config.yaml
model: "segmentation model"
image_size: 48
encoder_norm_position: "sandwich"
encoder_fused_qkv: false
encoder_widths: [64, 128, 256]
decoder_activation: "silu"
steps: 12000
batch_size: 128
Rows from block 8 of the encoder, named by matrix and row number. Rows with one number belong to one attention dimension. Each number is 200 + 40 x the weight over its row's rms, rounded and kept within 0 to 999. All counts start at 0. After the name is the row's rms in percent of the matrix's.
# v: window attention value (encoder.blocks.8.attn.v.weight, 256x256), inputs 0-255
# proj: window attention output (encoder.blocks.8.attn.proj.weight, 256x256, transposed), outputs 0-255
v.198,092,164,182,223,92,145,156,191,213,201,151,114,186,244,176,233,199,256,223,194,223,175,190,250,179,135,225,278,244,225,180,221,167,254,216,210,203,223,270,176,148,193,181,188,198,203,226,257,205,156,299,174,251,161,265,163,127,209,230,143,196,249,235,156,203,191,255,100,235,222,165,221,170,184,257,192,181,200,163,217,239,206,254,196,221,188,202,201,200,229,221,232,193,232,205,162,232,202,196,211,169,205,149,165,223,131,222,247,153,149,212,256,141,236,201,250,209,258,213,199,197,104,264,190,103,238,209,226,207,151,170,148,232,162,240,184,228,238,182,214,303,129,240,237,233,176,217,207,235,227,150,222,189,249,183,280,209,177,196,197,197,180,168,232,179,235,193,172,209,213,228,146,201,177,123,187,272,151,162,162,142,214,195,159,278,211,270,210,125,253,201,230,248,229,190,285,163,205,250,222,271,201,244,199,224,310,224,182,181,265,259,142,213,159,184,265,185,130,151,224,188,204,183,148,240,253,226,186,200,126,212,194,169,157,171,223,214,220,171,259,180,195,169,158,196,152,172,180,181,183,158,249,168,180,141,132,141
v.199,119,186,208,175,216,196,163,168,186,231,151,161,172,192,143,201,170,151,173,188,202,174,167,209,223,202,202,251,249,244,237,285,214,176,220,274,189,125,205,133,181,180,184,264,202,168,213,237,247,158,174,229,209,156,190,182,146,186,205,175,188,163,250,200,232,202,199,213,249,245,124,218,193,142,103,152,93,247,239,203,184,260,301,189,194,180,203,240,288,186,175,238,229,270,251,188,199,173,294,213,213,189,188,185,226,198,273,195,175,254,234,254,246,208,182,140,196,255,242,198,129,212,254,221,229,209,211,242,147,185,216,205,169,149,231,153,212,252,223,210,240,168,163,230,175,152,234,222,255,186,214,195,177,192,177,239,143,286,112,226,185,154,203,291,185,220,251,149,201,233,184,203,171,250,121,162,230,149,155,155,180,182,160,225,236,272,262,221,134,192,224,258,199,274,177,246,220,174,189,218,252,167,187,207,236,242,227,163,226,164,277,186,161,203,180,239,240,136,263,212,132,258,211,192,196,220,286,199,193,154,100,129,204,201,169,228,138,181,225,183,177,221,203,200,152,209,204,198,274,164,190,249,119,180,172,138,200
v.200,117,185,229,181,223,265,162,161,175,194,214,177,206,197,165,198,163,157,140,204,144,194,158,219,179,235,193,210,252,237,207,315,258,249,224,228,144,120,193,166,209,189,153,232,234,185,231,179,214,164,173,243,145,175,140,222,166,197,168,209,219,172,157,205,235,187,231,175,229,269,165,234,162,104,59,186,135,223,216,171,187,247,278,218,226,174,171,183,264,190,194,251,217,266,216,189,247,167,259,248,200,193,214,174,190,208,211,174,193,250,126,193,259,228,138,199,255,232,237,193,155,289,240,231,224,217,184,238,173,203,194,176,163,153,219,186,205,216,175,177,181,170,128,282,194,243,254,233,186,175,246,189,178,202,194,201,206,264,159,192,192,164,177,247,216,220,212,204,232,201,192,236,197,209,205,190,232,166,176,184,257,127,219,215,202,220,215,230,165,100,193,176,165,230,197,183,182,223,145,195,206,222,197,251,202,247,191,157,207,95,229,208,176,259,188,219,306,165,250,233,114,263,270,184,211,151,236,180,164,204,83,156,238,176,221,200,181,157,298,197,203,310,174,172,83,222,193,198,234,208,229,170,128,234,149,214,224
v.201,112,204,262,191,286,262,172,198,201,230,191,247,232,166,181,194,170,115,163,181,184,186,179,192,210,264,150,188,246,231,215,280,267,185,192,241,173,110,141,189,214,193,177,248,181,183,215,170,225,192,135,229,134,179,147,251,188,187,180,249,215,111,181,251,219,200,141,254,226,241,171,188,185,151,93,193,134,219,286,154,179,219,250,199,193,173,190,211,273,139,208,229,190,221,211,193,184,169,265,226,221,193,227,200,218,245,228,165,231,266,169,176,299,213,179,133,258,216,177,174,164,292,196,238,287,169,180,220,148,245,208,234,157,182,213,235,176,206,195,172,143,204,97,249,176,245,232,241,195,161,248,175,171,178,185,189,215,262,156,208,166,180,227,232,235,202,171,198,225,189,154,215,187,266,218,191,192,201,184,212,278,140,199,224,129,256,167,242,192,117,200,201,180,206,186,153,218,206,149,180,201,204,148,245,242,221,168,180,214,98,228,235,133,215,193,176,248,194,266,206,134,246,233,214,202,139,237,213,147,178,127,128,269,209,211,218,174,172,265,155,215,294,197,202,114,222,193,197,246,197,209,151,160,199,189,208,270
v.202,103,236,269,202,299,225,200,248,215,249,182,310,217,160,198,189,194,127,205,154,228,183,220,168,227,254,146,179,221,214,209,193,246,102,168,236,229,169,122,207,233,187,219,239,136,194,183,180,232,241,154,184,164,206,196,251,219,186,207,262,204,82,217,269,191,210,95,325,202,169,198,136,232,231,214,219,187,194,321,178,190,170,178,163,166,204,205,215,239,138,228,198,177,150,199,202,136,204,218,169,225,197,237,224,239,266,224,169,235,227,237,177,281,193,246,113,214,173,123,179,177,244,132,215,290,144,175,181,160,258,219,282,171,212,184,250,152,199,242,194,145,233,116,178,162,211,164,238,189,180,241,186,174,183,192,187,222,214,196,218,152,232,261,182,249,173,155,212,199,176,124,189,213,285,234,214,163,224,208,238,235,180,170,230,126,265,123,225,238,191,207,214,210,175,206,143,237,175,181,161,204,180,130,205,241,155,160,208,203,164,217,244,140,161,197,132,140,243,242,170,199,191,175,248,197,169,221,268,186,176,229,154,269,235,195,207,191,190,197,161,211,212,230,240,197,214,202,214,216,184,187,155,215,155,234,215,268
v.203,111,213,253,178,251,272,178,186,197,190,191,229,209,183,185,188,171,134,164,168,153,190,179,192,178,259,155,198,214,215,214,289,271,207,191,240,160,121,163,167,223,199,183,240,216,194,211,176,216,187,155,236,111,184,146,246,198,191,170,237,212,150,151,260,229,191,176,210,216,237,151,193,183,139,105,169,132,233,274,180,168,211,272,199,194,192,165,203,297,163,219,220,234,215,208,188,245,196,261,226,193,172,210,213,198,238,226,164,229,258,149,198,288,213,154,161,243,231,214,171,162,314,208,219,270,190,169,226,170,257,205,221,162,193,197,218,193,199,209,193,160,168,93,271,168,237,226,231,196,169,232,190,197,198,188,211,214,255,162,190,160,200,221,215,251,203,178,199,221,193,159,233,195,238,249,194,184,177,220,218,292,139,204,221,161,220,164,250,204,100,188,192,176,222,202,155,209,197,133,138,198,201,164,221,198,194,190,190,226,88,229,238,135,227,193,179,258,193,271,234,119,245,267,209,224,146,231,219,163,208,111,129,274,192,204,197,175,154,293,150,222,323,199,203,104,198,193,203,229,215,214,144,148,221,152,235,270
proj.198,074,275,196,199,368,191,189,229,218,205,211,264,232,187,211,262,256,176,189,131,187,223,251,235,258,196,168,177,159,176,201,238,251,148,233,171,160,144,252,177,188,144,182,210,168,175,219,184,308,173,182,175,284,266,177,256,202,217,164,232,165,154,209,181,203,195,259,209,128,194,204,177,169,216,203,176,181,98,224,185,192,224,148,213,259,210,193,215,226,208,155,236,191,203,227,272,182,238,196,190,226,204,210,255,230,235,168,234,228,222,145,237,188,217,182,181,247,111,173,109,197,197,252,153,154,215,229,147,162,214,175,178,171,255,200,190,163,151,191,181,207,176,187,172,180,241,189,265,200,161,158,184,253,165,211,198,229,218,272,146,178,170,167,157,260,223,191,207,107,231,241,266,190,263,194,169,233,146,202,211,256,161,128,290,160,194,129,172,173,207,160,120,173,263,140,201,190,206,216,197,240,193,206,230,185,180,164,171,149,255,181,182,159,236,246,156,236,129,168,217,179,253,130,214,254,194,196,265,154,194,190,156,256,238,238,130,169,143,254,156,194,231,172,174,259,206,206,201,242,206,266,168,192,246,185,238,271
proj.199,125,199,206,219,235,195,223,199,230,219,192,235,246,187,229,280,346,223,253,165,194,191,312,227,193,173,205,186,229,217,201,179,185,205,213,192,267,224,289,203,190,219,203,184,174,198,215,178,204,189,227,174,193,215,218,208,190,235,230,221,167,202,200,217,193,199,162,196,48,164,206,184,183,228,237,210,240,172,210,217,212,186,178,210,348,203,232,208,169,230,162,187,196,181,226,349,186,187,194,186,211,207,214,353,195,227,217,194,178,176,210,197,177,194,230,234,212,193,167,212,225,221,279,196,151,187,189,167,227,224,185,217,198,195,211,215,167,73,208,221,208,213,222,226,212,189,180,188,187,189,227,220,220,208,190,206,228,186,256,69,192,193,218,165,230,217,187,205,189,173,193,274,206,217,183,187,204,169,230,188,194,198,148,363,192,212,173,178,217,237,208,185,184,181,181,203,185,187,236,209,210,186,200,199,199,204,190,194,83,220,178,126,209,169,181,210,242,73,153,201,228,186,190,196,212,199,176,208,212,214,236,201,198,199,304,39,224,204,172,199,217,190,186,188,214,182,160,179,161,199,188,186,234,190,235,211,352
proj.200,104,223,138,185,146,203,174,237,241,247,236,243,164,153,221,157,107,192,224,186,234,233,164,209,198,197,170,146,195,190,215,151,215,175,164,180,161,252,156,198,183,176,210,233,138,199,209,252,167,205,207,164,152,182,252,196,227,192,134,176,184,229,252,223,202,224,168,241,303,175,224,184,209,283,296,229,245,154,177,243,220,161,158,261,94,199,234,236,232,189,239,163,181,145,210,102,167,193,213,175,177,205,201,108,192,213,227,182,198,181,242,239,158,178,240,175,183,187,167,231,233,161,86,209,187,164,196,165,171,208,224,275,211,206,211,233,192,289,241,179,218,224,205,155,208,162,199,136,166,208,236,207,188,170,221,205,185,181,248,302,166,233,267,141,222,208,197,168,160,188,186,178,177,220,150,195,142,218,202,238,177,231,248,81,161,241,182,177,251,285,185,265,137,158,168,159,196,224,221,216,248,235,139,176,231,152,180,245,289,240,145,256,205,161,224,195,160,286,184,175,271,189,176,225,251,162,148,147,215,195,248,235,194,228,150,313,204,172,155,175,205,167,199,198,237,202,182,188,187,189,189,205,224,156,233,137,107
proj.201,096,201,137,204,144,196,267,220,238,248,220,206,186,173,242,243,274,223,268,199,234,232,273,231,128,150,205,154,205,211,227,114,176,219,176,191,227,282,258,219,168,241,189,226,155,229,234,211,143,185,221,185,151,196,260,160,213,226,169,176,170,260,258,215,214,217,132,223,150,172,202,169,189,247,294,228,241,203,158,267,227,168,196,224,252,206,266,257,159,266,212,148,178,183,222,260,170,194,200,168,190,210,205,272,158,194,261,170,173,159,267,217,143,171,288,200,164,219,205,270,251,191,212,218,171,188,199,181,250,205,207,263,222,181,224,204,203,151,234,225,228,241,248,198,229,171,157,99,194,217,227,213,198,202,225,205,209,170,234,150,232,213,265,173,161,229,211,194,199,179,183,265,190,181,155,177,133,223,218,198,137,249,236,230,196,231,235,192,251,315,216,280,139,122,191,192,177,223,265,226,209,228,151,183,201,153,206,250,165,240,151,174,215,142,175,226,183,158,158,168,285,166,200,219,189,199,128,126,223,238,275,250,127,192,275,149,221,203,111,199,215,150,186,178,235,183,158,160,164,199,194,206,250,152,265,151,266
proj.202,117,186,199,217,209,189,284,180,202,204,201,184,223,219,222,281,355,220,235,213,198,202,298,218,149,163,222,202,217,216,209,175,173,239,205,208,250,231,295,214,188,245,191,201,214,215,217,173,172,178,203,206,201,221,199,172,191,229,215,198,188,222,202,207,211,199,170,180,54,188,187,183,183,179,194,196,194,243,190,202,201,203,221,185,347,211,228,212,153,258,161,194,198,233,214,352,197,196,195,203,220,196,203,358,177,192,224,188,183,190,228,172,181,198,225,224,174,230,226,231,219,223,310,218,181,204,213,214,264,200,183,194,204,175,211,184,215,72,198,224,208,211,226,227,216,205,186,159,217,192,201,203,205,224,203,202,210,204,188,69,244,180,208,224,154,219,194,215,227,195,195,282,216,172,203,179,174,192,217,163,176,214,184,327,222,197,246,199,190,214,218,209,205,167,211,224,182,195,231,217,166,192,212,209,184,207,221,194,92,192,202,137,203,184,172,220,242,72,184,188,207,184,228,196,158,220,173,182,194,242,212,205,156,182,315,44,213,220,163,217,214,188,185,189,190,182,169,182,175,205,206,208,225,189,229,202,354
proj.203,091,199,151,178,141,172,227,236,258,237,247,228,196,175,227,210,235,191,243,195,234,226,250,195,144,169,167,169,203,204,257,92,176,192,174,180,229,291,224,205,174,218,217,229,157,225,209,219,141,222,242,153,179,214,271,185,259,207,159,172,194,225,254,216,224,201,146,237,170,138,210,158,223,269,298,220,249,189,149,246,206,168,193,231,212,231,243,265,157,251,197,159,157,181,188,245,163,176,188,163,185,201,209,245,173,220,254,181,177,177,280,212,139,142,284,179,152,230,173,261,251,189,168,226,161,186,223,160,227,225,247,260,251,180,209,213,221,178,239,194,233,266,227,180,190,153,160,99,183,225,212,185,184,227,245,218,191,149,229,176,207,249,289,178,170,208,197,188,193,165,157,239,207,193,157,200,142,222,209,201,136,266,232,188,171,240,251,213,240,321,190,281,157,113,228,211,205,214,255,237,209,220,164,177,216,154,204,257,198,238,150,203,182,146,173,170,175,172,182,151,300,174,183,267,193,183,120,140,214,233,285,248,139,215,227,165,210,204,108,198,213,116,206,210,257,185,162,164,159,204,190,223,257,131,254,148,235